{
  "rotation_deg": 5,
  "encoder_norm_position": "pre",
  "encoder_mlp_ratio": 4,
  "encoder_patch_size": [4, 4],
  "fusion_encoder_layers": 8,
  "fusion_encoder_norm_position": "sandwich",
  "fusion_encoder_head_dim": 32,
  "fusion_encoder_connector": "mlp",
  "residual_init": "zero_last",
  "adamw_lr_other_params": 0.0027,
  "lr_schedule": "cosine",
  "final_lr_fraction": 0,
  "warmup_steps": 1480
}
Rows from block 5 of the image encoder of a small image-text matching model, named by matrix and row number. Rows with one number within an expert belong to one neuron, the router's apart. Each number is 500 + 40 x the weight over its row's rms, rounded and kept within 0 to 999. All counts start at 0. Numbers have three digits each.
Before each expert's rows are labels from the 100 images, of 14976, where the router gives the expert most weight on average: "colour at peak" is the nearest of a few named colours to the mean colour under the peak. Only what is clearly more common there than usual is listed. The data: simulated stained blood smears. In brackets: how many of the 100.
# router: slot weights (encoder.blocks.5.mlp.router.weight, 32x192, trained with AdamW), inputs 128-191
# gate: expert gate (encoder.blocks.5.mlp.gate, 16x192x192), inputs 128-191
# up: expert up (encoder.blocks.5.mlp.up, 16x192x192), inputs 128-191
# down: expert down (encoder.blocks.5.mlp.down, 16x192x192, transposed), outputs 128-191

# expert 9
colour at peak: grey (85)
router.18:542536504457511581483467529506516488493516589508505477472526509473556494445521553523557482535534519540471527455462484513460507490524437532518556470590527481469505501476468557504465509473445428
router.19:495540445400525503552528476498440443488502620478515555429527490421502556414463494473553497523559550508489485510423527507453453548536486499546458492525474446450482465521478449471472567477457520
gate.0:487558462502529455593428508555409471394412452536454510411455455559490474521496461495456514566538590554516512463521527492497466504518504506479457555508459529494539543522504450474524530545551517
up.0:512566469537527535559494542545490465470400535615517462447493489514512546507536550516471478530489548434504554463561507456497512458477522458525487540482419515445527541498495444472516500541568519
down.0:540478531497493481571488485518429433523488541518441476493469519595501485554546465491528492494487483551477546444458540498473505492544539556560520552485495575496478544513479472388578473485500498
gate.1:550501496524434503452476570526428469468543548489455529547478517483608485494482539517466506482552475506540464563518470557465546435561551499501518455519531525482440509474470550546412499458551513
up.1:528421475508457571521494474488494475496436413564406485497485514507479464567569503515501461545507604520576501598438519448538526513492513519509550536407562503477527545476509491421496474548451505
down.1:464479436416503476510509452573433516469553496485475537421548467512468581471502547502504553504544477522446520474499526536520454540501523499482564515495492501498560541455545568514461504482513474
gate.2:488539534479470496470475453483484532478503518565454496456469481512496499510529426529505562609494470490452496487425548635519528467494555503513519516458501469487457493544483501492557494556507487
up.2:506527540507472522577493479595451474514432541493503434537472478525582483492474536497531462481532481464477492516504567457557494434533479471466446559518503441503489437450504431472497444503498491
down.2:447473467490538549517504463433491565479520505481554442543488494484500427566487513590456506481425530528480480493482623524528528483516590488535480531533500486570509500500473523526494506546454498

# expert 6
colour at peak: pink (88)
router.12:567454469516505482517478479532429457463535480593464446504496511501443451620504542532565483516550457519490470569572511481505503554435436491475522478522517476432455512544501579494530529488458503
router.13:499531510470521485511508477545460493504489436557469551496500531564467531523515509489621542508577448436489514604515536498473471491526403448491483466535481485507529488530487520469506541533442523
gate.0:489453479499559539520493509512553486530578504471510495475530490495535430543498420450462485485484431498513523512518496515455467507485464477530468494536480607470431468474505469519534538516489514
up.0:477493517446429467538477478481554474546463543490456488507527478528530570426428526476437516434481541468563522535452492416435536554469440485544515550483491470468552543504496414567515469471536537
down.0:427493462465486544533575464521502499476534522481488517452421518508467617488471428497510431480519504504477501513493527484518467518461396513538563509485428477551535464537522552500489529554439517
gate.1:527517561492497496522563479432497457524508547439482485505476506506456505533467511491522514496548526494499533458569429511493492538515527529550488509523564479527510515467453510487550494567563503
up.1:466480506430529484521468499516528489507533452595516566501496515490519481473492571495468504489530478422461523533542489416426495527468531551484453477510478577506473497473452497486465538486441534
down.1:405467536583525478554511505473475509509510436476425463517479491495416476437548444458455492537499437494565595484483518453485499480508515454494472486520503458480477449518539487515502515518499473
gate.2:550509567577504511468429501435495459485543552417475467491483467466508469546514463456508485489493400577444541548584475465508520475502522509459455520467493464530424482497453450480465507458557520
up.2:457512480503506441529482583476522464496599534449493491486506457440438534574529548423506494491484472449486488526490486536483554470546570523514442456555529397408544502466527488520490488499449479
down.2:478545462523548436533521457476571509462505435501492573500556494506440370449539461576463508495459531512502535507482521526505481528461449417495476546574507519514517548500541512517524515445542460

# expert 14
colour at peak: pink (97)
router.28:516491471520544533545467511524478548503534613513531484481554507501463599501509523459428502521526514512448421535422529434566407474485499508471558476508449512443412496578457522507467529495472497
router.29:516500394532561524471449473498454557441534543543456543532579502513508551496525580553497453512433548528447515471477543502439499520513499547517565504516535508465504519447477529465517497502563498
gate.0:463440590490442520516566507426504469479541467423430440555434506536503439558548526506508523526467510518552493523482499480551428481533554501513506549481492440540523529484500537466585470535484439
up.0:596541480558523451505542467527457536536425487454571438493539476513432551488474510538507472515516498499459511392521553510482486505485509503514451508460522565492547488544513451462490444369556497
down.0:468519514536454458551481554518509537519492427473502446501527494500480534502456475468456480534519452499525429498469557563449451534523523540565534518519535545543491521521547414486503454491522465
gate.1:476460569484520491524442518527494458512454524517554473550504512492524501479579436501487503510579483514507529471533408443515603466510505552436438546429483424426555520457514493487511507497499459
up.1:554501495474517530499422548526519468519466457441541473502491477458462535412463578546466540491483583498602480586418529524479529495537505504530489559496514480449558484489495471516449581489533540
down.1:396473508428487516483518480467523495504554521593518485517526548468510427544493555454471535447496494516469548496569495499516522554492492492453503490502550561465505433449546496478495564512518512
gate.2:492520462490516525510460578471567455468478572531479481489500485459487538494557463533519445533502487489471489507488421542440513509459535515512563431490453517458451448553530500501504435492539541
up.2:527533472486516435497483480537481553581495472505560496512542478445539490482491535504505538463509559490586564522471498491498514489530529484577517538432458444495445564514442452503537554517405510
down.2:532489519499500525510470488500517492497499471458571558551563489503451532434429491469462471472482473517504572512577438519472478506545465490485504467513515528529490483452453426509539552424529563

# expert 5
colour at peak: pink (83)
router.10:494513509494547526517494548525431508537503542499529516524523493404552480468508541498549454460506458531464469524474538519478520432494500520505524493550529493495443443514459463548455438481452454
router.11:485567490514535494587421572525480511389527478504510512540452451494498506452525503449471465436515440527445472493555410496500498484525432558513528486523454567534500473497427540458496549514571545
gate.0:533489505465565450491523465521522468462468536511497498532487379538455466449473532532501464439505506528573521496524511521494482425452494478482485488513474467510455478492385509454485489520491508
up.0:468504463512424524502466478533482493537502489549477503498511631496515536536488548468557534523535513538403537489465437503512591605495536513490510522452526485454613535488513513508564505473421540
down.0:518464417495535474495468565499586455461488494510458530482441451475428521483529517500458510567518569476391541465478413540435481524378523522496500428413501539512495440537554455454468522502521517
gate.1:505535518458492441487569529531491455522460441552456510521552504505424460531516508491457492503493546515443491404512518535510389556515519505493521455439509484527505468446494523474445592544474551
up.1:505478547511553484545458489440464470496503516502458458505500497476451525515566517438480522486452521454459445501549504446522490462539441458530584475500505536605490511467523543514431439414530526
down.1:489521528480508527504542508477465487529508482540530486535519540494477435502536507516462486547538536491538589515531539426458480499508445538470526520530439555504420454557480506506543484406541459
gate.2:473513465497514520410544488409441484442481491442534599503424526476507566503540464469553471435468535468497482504504463554511468535515480490455501455511519529492551532518470431528470446435483489
up.2:467522547497551484449500552530499517530470520575450482500559518453602474481518462450441552462474500499420556477512511507497525529471444457517489495454460538533555469455520455505537458516557540
down.2:516508512515494553483530483531510544576534496539485598469499499473588528517598533501445514503457497481580548489421474570457503481485518533573478445504494458487546493506628444500447471504499450

# expert 13
colour at peak: pink (77)
router.26:492533463514549550552460496468556447502470562524517531510475522518511510449550555473481486530465506495480496542559518420497519540502511520563601499473522483456516426514389432445485406469449464
router.27:490477487530533492431454504554472443446513515476504571487564544553504482448564534461583497516495502564476459504469513483554479557468544538479501547481495460509459465588505530491531517406524506
gate.0:552533504573505486437528525499502538475539485516491450458463554457507499431476471482493452515528478492471489479545537502484486444567513491498529545514473511596492434483503489560553502489535618
up.0:497502494549496475471584590561556512462481505566468412534522546516570532514525500468464561514502489537457456480494567532485576428477520508539514512513438503485552429527534500491386579513551465
down.0:498557526532534500427448420477586482468513589442600421496437550462496529489563496509529564492508524526505483514569497494460471513493521519489504500580487505456519492542459573503431506476514510
gate.1:439568457511445480532519465443534517477501531525521561546540440470497504481503461463522487477424481517446564524533552465503468478576526469513492538512552515463417475572447449444518537498489462
up.1:558410516504553523455505508573472522488515446500468421445476550509502506534483534528509508517568536462532446488459444538487502535428474519481474452482469468519558550451536536550476464481511527
down.1:557449516595502502523507477522549510529427530548443511496484519522436510468495496489492510509513481512499443534462475563491572504478450493437463487478454536569538379468489469525506521509516485
gate.2:557469462580450541509502510519523452500442389534497487511501491505498524424524557434472493469458450514472468495447536506408567459503534464600441446538494497525474463556492439494442527507538495
up.2:540483510555523428493489549471494511408476573556490496488532534545499516551536479435510524474509491507444528379508485471433543448474486517538467452480442509487528451506519521539466506491556508
down.2:460536500473501471471485538514534501514422550574535469456525492512469519533618471477548512462462453497493544404490465521473499499473419483509492536579491454482500505532440516460572485425447541

# expert 15
colour at peak: pink (83)
router.30:555490431542497535538506564475502470518439522457545431484426501488486445484495495456481529492539517506450500458543427506482577443475465533580494475418503472567507454453482542524471507491568500
router.31:515416453436560526497476548472572538442469560493515521531579501481505446464489539541511453478495527496496494550497533504428467524534536479501548480563496504497488450480492477526445542489523485
gate.0:484421522492529479530581524448566535465488458474562471479465584499489511465492491483553553488495501395524504507519512511477458447523536485506534557466436522501475450502511434567459542498492479
up.0:548489527451487500434469460528487446457520535572514460535577476478482498574524521498526461489426486597499489520492533485474521537473579498466499511520605449466554501502504536483550496525454525
down.0:497492431507561509449474514487513502457589471549498500488469518532550470463450519488484379520469456531530496515491538470446468452514493484416539491534613518461472544514466525552555549512481505
gate.1:460515534512478516520477460426457519500424522501452516552570468454427464457455523551548549606518489492448432496444542523500450539457504421506535522511462465415529452492519509587518544506473563
up.1:483521528460502491521544503484537499427397469457557601597496553455428472474516517555522475547477510533436506478537530493513486497505507567474426466518502474576464519462541527536493549476475526
down.1:549473512470519471538531527494577469547501508558492524493430566454536495479569507522511465459467451491534589499539528471474542489478425497578404488443484537491532487538523523504484518498466505
gate.2:460517495540454475515502514520559509534451441470473538448518484471492489529481483512502521502534417467500527507553476441474491501479484545541462505459495537446541483526561447461533480536506553
up.2:535542530538457489477460542490560480468463478482505572507495482512585478526450482492453474466556426504504553432518512466467474486507452528523463505475539554476543491554602472493511445472595489
down.2:505444473460483554505528515448486512515558447532539513481521497587483438483508497482509482550558622430532449527551460512461501538440508476524531519445508487558527540520459501438475550414482511

# expert 11
colour at peak: pink (100)
router.22:588517499524577516517463519542431477444466569460559541437549493439511558464571531480495503454508510545439506475545503442480512534515556473465515545492507516550473471520416487598557548462458457
router.23:505489509492528543451416531511506546479551521515540545562547542541525488467514544462494425486470500490458478459524497448535449523480476520555544550409509503551569436481484511432465422516569429
gate.0:480467484465464547458492519499451564445563417356428540508541519501465433528481490494523519523428473488477517462493541552522499430498478471513474575540528474455449504477518519548507503477497512
up.0:511527450496511461528524520412503477496478446492532504470531497523496524457546482494507484443456484468494380543470498517496387519532502438530542499554454488513441512554531504454535522543499493
down.0:460570517471539517484523525506526519575473503461508459504502449490535531514555496447559492488466450438507556545520427540557465448442504580455487502463506495465559478500477467509479488467510521
gate.1:516524534551543482416535399477497525537478491583455585425536498538447491485540475541561568501498412532535455497584527506501475525442489498452467484583429497536479460516514563537529455465482489
up.1:473469477469493479575497565523467441455505488450504438619476507473524530504447521507425423497515586479473533500428497487491530490526517488575527525483564518470497547544462461451489520547525485
down.1:559603471502483531430507510464488521492534501550465508524495421517513539561532485475466423541476489466492464455501430461469459504465533488539509529567422547503507549511543478526489489466521444
gate.2:429505459426496527462437544496516531479578520580512497551475460467535540484505534512502520472478428497457520526524498432490432563498589508479508496452482501473465479594478519479513487502457470
up.2:575505508590499495513553474526422472526458470446500501430535526511479460522457501484497491509498541487550457483513490514538568426518423468516473501579529518541509498418495477469483507536518490
down.2:499451467472491478512500478492576449613428506578435491562540509494502505543552479545507543461502557531564450522528462518439474457496469473484493486530459512476526515500526524473472560494529465

# expert 2
colour at peak: pink (89)
router.4:477540589545513438565470436512506523545451476507514507467620471426508540534510537497508523464505478539463526469510495430497540499521481551585449520499505456443534505489603532558424472475495499
router.5:453438455493528447507444423532522479502532448526529552485536529474502510470515502570474509476518466482510495542541499473477543545479450486488482467505513525468510464513464575518513526448475516
gate.0:523501458535513539489461461536554454538468519501492455529467521569523430489515526502471515532568602493532450472494515538505447473427462534497496477495494507512484558470566500465464517524450514
up.0:483481519526472522610516530508443517489615461528549478555496471537440547506532517466488518477476473493514457532517501498546571426514560461462420519482548466466474469532522508570574406485567534
down.0:513417495502529516506576509443493551404441497514569506505468543499513471472505520477480571498517481460413497516538604530519557479507470523445405460457440511523536566480514455509512536513498488
gate.1:450482538544487426421509516457530463454506491513481533477456534527523586486509558412472437483478501505540536525461522500598397428499576502487511537590458485528533544533449470452512508571512473
up.1:411482497497473553515570552504471496455528499461534477522447476446482475560526483517441499530465559457534514447463531445473488519503539492432520502488495523560492549488392442496464451504502509
down.1:575459485486491541519439582446437511501510416520553539551520487490540534463416484501482495507557498481528528522524487499545453539512434494532510451497454535561515545461472504574525521510475536
gate.2:504479585451465488536485524554504452493477528476484494536489492496471474478454552478564480463510518469489577519487534475513537465511496550463491463473513479484448487505489556520461465503451520
up.2:558501476487458492469501516576494423457460450466554451530487468501493507521519520507523490572533490459419521480514585506528608549511505492405509508450570505454509501528602525432516502488463515
down.2:430573531449535484479537540478527493472529490463497505490511436477481530491514472474463541511520507547429500504525427532519484468425520511497592543557482422484531484511470497406488492463502494